config.yaml
dataset: "pixel-art sprites of 400 made-up characters on tiled backdrops"
horizontal_flip: false
translate: 0.12
encoder_head_dim: 16
encoder_fused_qkv: true
encoder_moe: "expert_choice"
encoder_patch_size: [8, 8]
decoder_norm: "groupnorm"
decoder_attention: false
residual_init: "scaled_by_depth"
learning_rate: 0.0019
beta1: 0.95
beta2: 0.98
Rows from block 5 of the encoder, named by matrix and row number. Each number is 50 + 15 x the weight over its row's rms, rounded and kept within 0 to 99. All counts start at 0.
# fc1: shared expert up (encoder.blocks.5.mlp.shared.fc1.weight, 80x160), inputs 54-107
fc1.0:65 49 38 44 62 40 55 15 21 70 35 41 49 55 59 66 68 69 49 23 59 58 41 66 49 51 57 47 59 57 44 59 56 55 33 36 42 66 62 57 91 54 63 37 42 27 40 59 43 25 65 30 65 56
fc1.1:56 26 54 22 63 43 42 39 23 47 35 61 18 45 69 71 83 59 57 57 46 62 54 65 26 56 53 39 43 47 55 44 53 34 53 07 50 50 59 42 43 54 51 55 74 70 40 33 28 45 60 51 30 39
fc1.2:59 54 21 74 62 42 39 48 76 57 58 51 60 48 34 37 49 77 50 63 39 44 63 49 64 58 60 50 54 46 68 35 55 59 52 74 44 76 82 50 89 77 70 34 27 33 40 36 59 54 63 34 51 53
fc1.3:51 65 49 18 49 33 46 14 11 25 59 42 44 47 47 67 54 43 59 51 38 37 26 58 51 21 37 33 71 22 41 50 30 26 65 48 38 44 56 49 48 45 54 50 44 37 54 20 57 51 45 41 49 27
fc1.4:46 79 37 26 27 54 44 15 57 29 29 43 72 43 55 53 49 45 40 51 47 31 52 19 11 29 55 48 26 29 60 41 56 25 51 45 62 65 39 59 63 14 54 67 52 31 47 57 55 33 42 51 43 60
fc1.5:55 20 21 60 72 14 52 41 51 40 37 47 49 36 34 12 70 66 50 49 49 59 51 72 41 55 43 50 51 56 67 38 48 41 53 61 48 77 88 46 49 67 67 42 15 25 38 31 54 65 56 41 54 62
fc1.6:45 36 47 35 65 20 46 44 32 38 49 74 29 25 57 44 55 64 66 44 62 51 66 96 50 46 56 31 58 58 60 36 50 38 61 34 52 57 67 68 63 47 68 48 35 36 33 25 48 65 35 42 49 52
fc1.7:44 52 46 37 32 09 50 60 50 42 51 37 46 10 60 33 48 38 31 57 43 36 35 81 58 49 39 50 40 46 49 45 41 55 64 51 53 40 36 78 48 37 58 61 31 59 59 30 58 69 45 60 46 25
fc1.8:74 44 30 61 73 00 42 43 57 43 51 34 37 36 22 26 67 53 37 47 63 62 49 72 63 67 29 63 51 50 75 45 52 36 54 55 49 85 69 55 51 77 88 41 25 26 32 30 36 43 56 36 66 48
fc1.9:63 25 42 35 68 15 48 35 33 39 33 36 49 49 55 50 56 68 52 19 55 61 46 68 29 56 34 58 48 76 63 53 50 39 54 51 32 54 62 33 66 60 60 44 32 43 42 19 68 34 39 37 47 66
fc1.10:46 33 19 52 70 15 53 32 40 44 32 33 37 60 27 29 55 74 65 39 51 66 45 41 43 53 55 51 53 65 60 53 52 59 50 70 44 60 88 34 73 52 65 36 33 29 40 44 60 43 53 47 55 67
fc1.11:60 30 48 32 76 07 56 40 40 67 33 55 50 44 60 52 69 51 36 47 41 82 69 77 35 56 51 34 43 65 68 34 57 41 58 47 25 76 48 60 65 57 66 42 23 41 41 52 41 45 66 52 58 65
fc1.12:75 24 30 40 66 15 51 37 15 61 40 52 24 40 34 64 74 51 54 23 44 66 36 51 33 49 47 42 44 54 79 49 51 52 52 25 58 78 47 71 66 43 65 30 16 38 41 45 29 49 60 58 79 48
fc1.13:52 26 57 45 79 16 49 43 26 62 23 46 35 40 32 40 76 49 37 11 48 61 18 59 27 55 46 28 33 54 79 39 65 84 69 25 49 43 42 47 58 66 70 44 25 47 36 33 43 36 59 37 48 46
fc1.14:69 21 26 62 59 17 51 44 49 31 30 40 40 61 21 40 61 60 43 42 63 69 41 69 35 60 43 47 56 60 54 60 56 59 42 65 38 57 80 19 55 60 62 47 42 19 37 25 38 55 61 33 48 74
fc1.15:47 53 42 52 51 30 56 43 49 55 25 41 39 47 25 35 43 35 55 30 63 75 08 57 31 52 58 58 50 55 44 66 50 98 34 45 35 21 54 23 73 41 45 47 44 51 43 31 53 82 53 31 53 72
fc1.16:54 56 34 52 69 22 49 26 25 54 49 40 50 75 40 47 70 74 46 28 37 55 40 34 40 48 55 46 50 56 40 64 62 49 35 45 45 53 36 48 90 68 87 15 42 33 44 78 32 34 52 45 45 46
fc1.17:32 34 44 21 72 34 62 05 42 28 18 41 30 50 64 56 39 56 60 31 55 42 37 42 43 10 18 00 39 53 22 28 35 48 30 34 27 40 53 54 14 60 54 65 53 45 56 33 47 44 31 57 26 74
fc1.18:61 57 30 61 65 74 43 43 30 70 53 43 74 79 51 75 38 40 54 27 46 52 56 00 46 51 54 40 32 37 63 58 52 65 60 66 53 54 50 22 51 60 66 31 45 49 50 58 46 22 52 09 63 49
fc1.19:53 22 52 52 65 00 29 47 50 35 46 51 27 31 38 23 71 63 34 56 60 70 43 90 53 58 49 42 52 52 64 25 72 43 66 45 59 75 75 57 56 58 88 48 22 42 39 21 43 49 28 37 27 34
fc1.20:40 42 55 42 44 23 51 28 34 67 38 53 48 59 56 56 59 28 38 38 41 40 41 56 48 55 49 29 47 58 54 47 59 63 66 38 37 58 19 68 68 33 85 36 29 34 56 68 36 37 50 54 56 55
fc1.21:40 13 23 54 54 27 50 55 56 08 34 39 40 43 12 19 53 58 45 36 62 76 42 58 31 55 39 57 51 45 66 51 51 59 57 66 35 61 78 27 35 62 51 46 19 44 39 15 57 65 46 46 33 58
fc1.22:57 43 22 65 63 29 47 49 54 43 51 46 40 44 42 50 46 75 51 56 70 64 60 69 54 57 38 47 65 57 55 57 61 39 39 64 63 72 92 43 58 60 53 40 38 36 31 29 53 62 45 34 47 63
fc1.23:47 34 42 31 61 45 57 62 49 55 41 69 54 51 24 54 52 21 48 57 49 35 42 50 74 13 51 35 59 35 54 66 50 48 31 33 54 11 56 40 54 47 62 51 62 68 42 61 46 42 35 59 36 36
fc1.24:76 36 20 70 61 38 51 36 55 46 53 33 59 65 48 36 54 67 50 49 67 58 58 57 40 59 34 65 48 59 73 63 53 59 42 61 42 73 81 33 49 68 59 41 41 31 48 46 38 49 55 32 52 76
fc1.25:46 30 22 57 60 21 40 27 39 58 39 45 54 60 33 29 62 57 45 32 58 67 48 41 58 54 62 46 54 61 50 56 61 65 42 62 56 73 75 55 86 56 82 18 23 24 48 64 45 39 69 42 52 58
fc1.26:42 14 31 58 66 13 44 71 51 39 36 64 28 63 60 57 72 57 59 32 55 61 52 47 42 49 61 22 56 41 53 45 59 44 63 57 67 38 59 41 66 56 46 36 29 43 35 33 50 47 18 42 34 27
fc1.27:60 25 38 41 57 03 46 40 57 36 52 35 36 23 35 19 57 49 47 45 53 80 41 84 54 61 30 71 61 50 76 30 51 39 51 65 49 71 77 56 49 53 69 48 27 29 33 12 40 55 51 46 51 52
fc1.28:52 42 58 37 51 44 58 30 22 64 37 61 34 40 63 70 59 27 29 42 35 42 37 72 43 44 57 35 54 59 34 47 57 59 56 26 51 44 09 91 79 45 67 38 37 38 54 64 45 27 63 58 50 36
fc1.29:45 56 50 38 35 51 41 12 47 22 21 69 21 56 42 68 59 70 29 39 25 35 35 44 54 17 68 38 48 66 54 16 64 22 79 60 37 58 64 43 61 29 47 59 44 45 75 59 56 33 42 40 74 72
fc1.30:51 26 19 56 53 29 37 44 33 14 38 39 32 56 34 37 43 56 43 52 89 79 35 41 39 53 22 70 52 55 47 62 38 72 53 64 34 69 51 11 40 46 57 55 33 43 29 15 42 50 13 36 64 70
fc1.31:52 40 50 52 65 20 54 29 24 42 24 58 46 56 32 52 77 64 58 38 51 63 57 56 28 57 52 24 69 62 49 47 82 50 67 44 54 58 80 58 73 75 67 47 44 40 46 46 37 42 55 46 31 41
fc1.32:41 59 78 69 49 29 69 40 51 49 80 37 45 31 19 26 42 50 52 77 59 68 55 73 55 19 17 36 17 57 47 34 72 55 53 59 63 57 53 84 53 71 40 67 38 58 61 44 68 46 41 41 76 55
fc1.33:44 62 61 79 50 66 76 44 47 46 51 44 62 19 22 14 39 51 60 38 88 47 25 58 37 24 35 35 56 41 44 44 57 54 86 34 52 49 43 60 70 64 27 31 44 54 46 62 58 41 48 61 56 52
fc1.34:59 36 53 10 52 76 31 20 57 51 58 50 15 51 68 54 46 42 45 29 49 55 53 48 46 33 49 51 41 27 36 70 24 40 26 58 40 54 57 68 22 51 56 76 36 51 50 32 29 19 53 34 38 63
fc1.35:50 50 41 15 57 23 54 21 32 30 32 59 57 45 44 68 65 47 31 40 57 48 54 53 37 30 50 58 64 37 61 68 29 38 39 49 38 46 72 29 58 32 58 47 57 46 74 09 44 36 60 38 32 21
fc1.36:48 46 66 40 31 22 55 28 48 62 39 49 48 25 52 54 63 37 30 57 31 35 37 71 60 60 55 42 54 67 48 33 55 54 56 26 38 65 21 85 57 39 79 55 38 71 57 63 32 43 53 57 50 31
fc1.37:53 21 22 44 64 21 46 34 47 55 39 47 57 42 26 10 55 74 50 43 60 65 53 52 41 60 35 54 45 49 66 60 48 47 59 64 41 59 81 34 56 60 78 45 28 21 37 29 52 58 56 25 49 71
fc1.38:49 33 73 36 36 29 46 41 38 58 44 45 51 57 65 61 67 32 35 49 37 58 36 33 40 58 29 52 23 46 39 50 36 69 62 29 59 57 09 44 51 31 61 43 27 56 58 58 54 40 29 49 93 42
fc1.39:69 27 17 54 75 25 62 35 54 48 34 56 66 45 32 48 63 67 44 39 66 62 66 50 47 60 36 48 50 59 58 61 58 49 46 59 33 72 72 43 75 69 71 43 26 28 42 43 41 50 60 24 56 68
fc1.40:44 37 56 66 47 55 38 39 52 70 63 32 65 67 65 31 63 60 65 61 15 51 39 41 43 21 18 75 42 59 49 76 61 74 34 61 48 37 57 47 47 21 65 68 51 46 48 51 49 85 61 30 56 43
fc1.41:46 46 26 57 52 45 47 38 33 42 45 31 38 55 39 29 52 79 54 32 58 35 60 45 67 49 44 66 50 47 49 57 49 36 29 55 44 57 75 36 76 53 74 53 46 12 33 40 69 36 55 48 59 56
fc1.42:64 27 18 66 73 23 42 50 66 22 42 42 36 44 31 31 57 60 45 48 64 68 45 70 44 53 39 55 48 61 59 43 49 51 50 63 51 63 86 27 50 69 59 36 34 27 32 23 53 64 56 46 45 65
fc1.43:67 35 23 59 63 10 49 43 47 46 43 37 37 52 17 27 53 80 42 51 61 69 49 75 46 54 58 45 46 66 50 47 57 51 55 70 42 55 86 49 69 70 76 34 30 31 45 44 40 53 68 41 27 67
fc1.44:65 68 42 38 19 52 58 19 16 18 13 54 52 20 31 61 60 47 31 57 47 39 33 48 19 19 52 56 62 43 37 24 21 29 61 43 76 70 19 58 43 31 45 49 70 36 58 49 57 27 42 38 44 24
fc1.45:49 42 62 43 33 24 58 45 64 49 24 44 52 07 46 28 57 48 36 35 48 51 31 72 56 56 50 48 49 66 53 33 63 63 54 50 36 67 54 45 64 61 62 45 15 38 47 28 47 73 56 19 44 46
fc1.46:47 55 58 37 26 37 56 73 55 41 61 79 37 31 50 74 33 36 83 59 40 52 49 76 37 52 49 25 42 41 46 43 43 47 75 38 43 33 33 68 33 27 37 52 53 58 68 34 53 67 37 69 43 32
fc1.47:51 31 22 59 65 05 43 55 62 42 51 58 39 14 17 12 58 72 46 48 40 52 59 86 56 52 44 44 51 54 60 29 57 54 45 51 49 73 74 61 57 65 70 56 24 23 37 26 51 52 62 40 47 51
fc1.48:50 24 23 71 70 40 48 43 46 32 37 39 38 82 31 30 51 69 55 30 65 67 56 58 45 50 44 53 79 49 53 62 50 55 32 58 42 62 84 27 73 59 40 32 24 35 37 31 61 60 52 41 49 66
fc1.49:53 49 58 55 61 35 54 49 96 44 66 69 41 66 50 48 36 69 64 56 69 42 39 64 41 27 25 47 37 37 61 79 55 62 51 47 36 29 53 29 64 23 65 68 40 55 58 66 62 57 54 49 65 48
fc1.50:54 34 49 50 46 33 43 28 48 53 41 36 44 24 31 26 63 56 25 63 49 62 33 90 54 65 35 57 60 58 70 34 66 58 65 49 47 80 86 54 53 67 72 57 22 39 40 26 39 55 50 22 39 65
fc1.51:63 35 38 67 60 36 50 27 20 78 37 42 60 80 43 61 69 65 51 46 35 45 42 46 56 45 57 37 37 57 58 60 59 64 57 48 51 56 38 63 73 58 64 22 31 36 45 80 29 22 73 41 60 59
fc1.52:43 22 26 42 61 46 52 48 41 31 45 49 59 37 44 27 47 61 59 26 69 55 60 42 51 55 48 58 46 60 58 48 66 43 51 43 32 51 99 25 71 50 55 44 46 25 38 26 68 51 53 17 58 62
fc1.53:51 53 56 58 49 58 53 59 38 45 58 66 49 42 33 23 56 49 51 38 69 61 26 68 31 19 40 56 65 57 43 62 54 58 36 50 25 43 57 22 61 64 44 55 50 53 55 37 65 55 65 56 51 64
fc1.54:42 67 38 20 39 21 38 08 51 50 54 65 64 53 50 86 48 38 25 41 51 51 57 39 55 29 47 45 18 27 60 44 47 33 22 52 36 50 67 47 48 14 67 66 62 51 49 39 62 28 39 45 30 54
fc1.55:54 16 39 59 46 16 50 39 63 45 50 52 46 43 31 18 60 73 49 45 44 58 60 82 69 57 50 38 62 57 62 39 59 57 60 60 43 80 81 62 64 67 77 34 16 36 45 46 48 51 58 31 37 61
fc1.56:42 61 57 63 34 21 59 32 59 33 57 20 60 27 49 01 23 53 52 65 37 59 46 63 38 22 37 46 70 56 42 27 51 68 53 15 59 74 67 76 44 44 30 65 69 52 60 51 65 56 32 40 68 57
fc1.57:39 21 34 62 58 34 40 70 55 15 53 39 28 54 25 31 47 57 46 46 66 73 40 52 34 50 43 63 54 52 49 52 37 55 54 58 52 60 78 21 27 51 39 56 40 58 38 23 52 69 25 57 30 44
fc1.58:34 57 51 42 71 53 65 15 38 53 47 13 53 70 33 48 50 54 42 50 63 48 48 51 41 19 64 44 42 69 72 65 34 39 82 38 23 34 60 50 51 62 85 69 49 44 54 25 71 43 34 53 49 57
fc1.59:28 71 53 27 20 32 42 29 61 57 82 42 51 40 70 50 37 51 47 54 47 31 65 30 40 35 59 47 29 32 47 34 60 42 29 54 63 68 68 64 48 51 41 74 62 38 55 45 59 44 46 62 51 45
fc1.60:66 22 53 73 51 24 44 46 57 52 33 11 46 31 21 33 63 63 32 64 61 57 28 76 51 68 28 46 58 63 72 34 60 43 60 51 53 73 60 57 56 67 64 44 25 36 45 27 35 58 49 38 38 54
fc1.61:46 27 22 70 83 24 49 56 51 26 44 49 46 52 43 38 65 64 46 44 56 75 38 67 52 58 40 51 56 43 63 50 51 50 62 54 56 67 87 35 46 71 51 44 13 35 32 09 46 48 34 40 45 42
fc1.62:76 14 19 59 61 28 40 54 28 63 52 34 52 43 39 43 59 66 50 34 38 70 36 58 25 52 12 46 36 59 67 42 50 48 53 51 50 85 46 56 56 56 58 51 12 20 45 45 55 56 41 53 76 44
fc1.63:54 56 46 62 36 44 53 35 48 58 53 43 61 69 52 29 62 56 61 55 26 47 48 50 53 18 38 68 41 58 56 74 47 49 56 57 53 37 44 37 53 00 76 55 64 43 56 50 55 83 62 40 48 29
fc1.64:59 48 68 50 61 68 41 43 34 65 25 54 65 79 51 79 50 48 45 41 57 79 52 11 23 54 45 39 53 44 77 65 69 59 56 43 46 43 70 12 43 67 46 43 40 70 42 69 12 23 61 13 47 31
fc1.65:53 43 16 58 60 51 57 45 52 44 33 31 44 45 35 28 46 72 53 38 76 53 31 50 61 55 46 60 56 60 67 51 49 58 45 68 37 65 90 23 67 61 50 29 34 32 36 25 71 59 64 24 49 60
fc1.66:60 50 19 66 68 39 59 39 68 67 34 39 60 52 41 40 45 66 48 46 50 62 69 48 56 54 47 65 49 65 72 42 44 53 39 92 35 71 93 35 64 75 66 34 39 34 40 33 55 60 74 22 47 82
fc1.67:68 70 55 50 40 39 56 37 38 69 64 45 49 64 65 67 60 41 52 54 35 42 70 63 47 51 56 30 45 51 52 51 62 40 52 29 59 52 21 80 71 52 71 33 58 44 59 85 30 25 63 69 71 41
fc1.68:41 62 31 46 27 10 46 24 93 22 33 53 54 64 66 66 47 55 43 41 23 31 46 30 32 23 65 53 43 31 25 40 48 40 53 53 18 51 84 52 39 35 39 53 64 38 58 38 59 24 31 62 42 43
fc1.69:62 59 77 82 41 35 64 30 51 71 87 33 66 22 35 31 31 45 55 67 60 33 32 52 35 24 24 36 47 36 66 35 82 56 69 45 57 65 57 61 55 61 31 47 38 43 56 62 53 56 53 41 56 52
fc1.70:21 60 64 41 39 63 48 27 41 66 61 39 46 38 72 68 48 31 48 46 38 38 27 44 55 52 46 45 61 42 31 65 39 61 50 32 75 54 06 54 64 23 58 54 57 51 62 66 56 54 39 58 62 28
fc1.71:65 28 34 57 78 11 48 42 58 40 38 54 46 37 21 39 65 59 46 51 48 67 60 78 40 54 48 38 58 60 60 41 65 40 62 50 36 74 86 56 62 74 75 36 27 31 39 32 36 52 66 40 43 59
fc1.72:50 30 38 42 15 53 48 27 39 49 57 30 40 27 41 35 38 39 40 36 66 38 27 34 55 55 31 51 39 63 70 38 73 71 64 30 72 37 37 37 39 38 88 43 38 40 39 37 39 40 38 44 32 37
fc1.73:61 34 51 50 59 00 44 30 31 40 38 35 54 68 36 47 63 44 28 39 48 44 44 41 39 60 23 37 49 62 59 58 64 40 65 35 64 62 28 46 61 60 80 30 26 18 51 56 21 21 51 41 54 52
fc1.74:40 37 61 36 55 41 52 19 47 39 54 41 40 79 18 44 80 28 42 45 49 69 47 63 49 34 50 55 37 41 66 44 37 44 51 31 41 32 28 56 71 40 47 59 44 32 52 11 37 68 38 59 63 66
fc1.75:71 45 37 73 56 35 53 34 51 40 45 26 48 51 29 31 46 81 57 57 63 43 57 62 49 52 45 53 63 49 69 63 54 50 44 80 41 68 86 44 59 60 64 29 51 27 40 47 47 59 62 31 44 67
fc1.76:75 33 27 57 73 12 50 45 56 67 37 39 52 37 37 30 54 67 50 53 44 57 61 68 52 59 45 54 48 60 78 50 46 37 44 61 34 75 74 47 42 62 52 54 21 29 48 24 45 58 65 52 51 81
fc1.77:69 43 27 46 61 17 47 33 39 45 45 45 29 38 38 27 57 78 52 32 50 44 62 78 48 54 60 52 61 51 70 44 61 57 50 53 44 56 82 62 81 69 61 29 14 20 34 33 43 53 56 30 48 68
fc1.78:47 49 43 31 39 54 51 18 39 27 24 43 61 28 38 73 57 49 41 46 84 37 30 31 17 15 44 32 33 21 28 36 21 27 61 34 55 68 47 53 51 36 41 38 49 37 60 64 44 30 48 44 46 23
fc1.79:53 09 44 54 42 28 61 29 37 36 59 30 45 71 10 38 47 47 40 32 56 38 16 13 47 60 27 59 34 51 59 60 51 70 65 32 66 48 26 33 50 44 69 58 34 47 49 58 34 31 30 62 45 31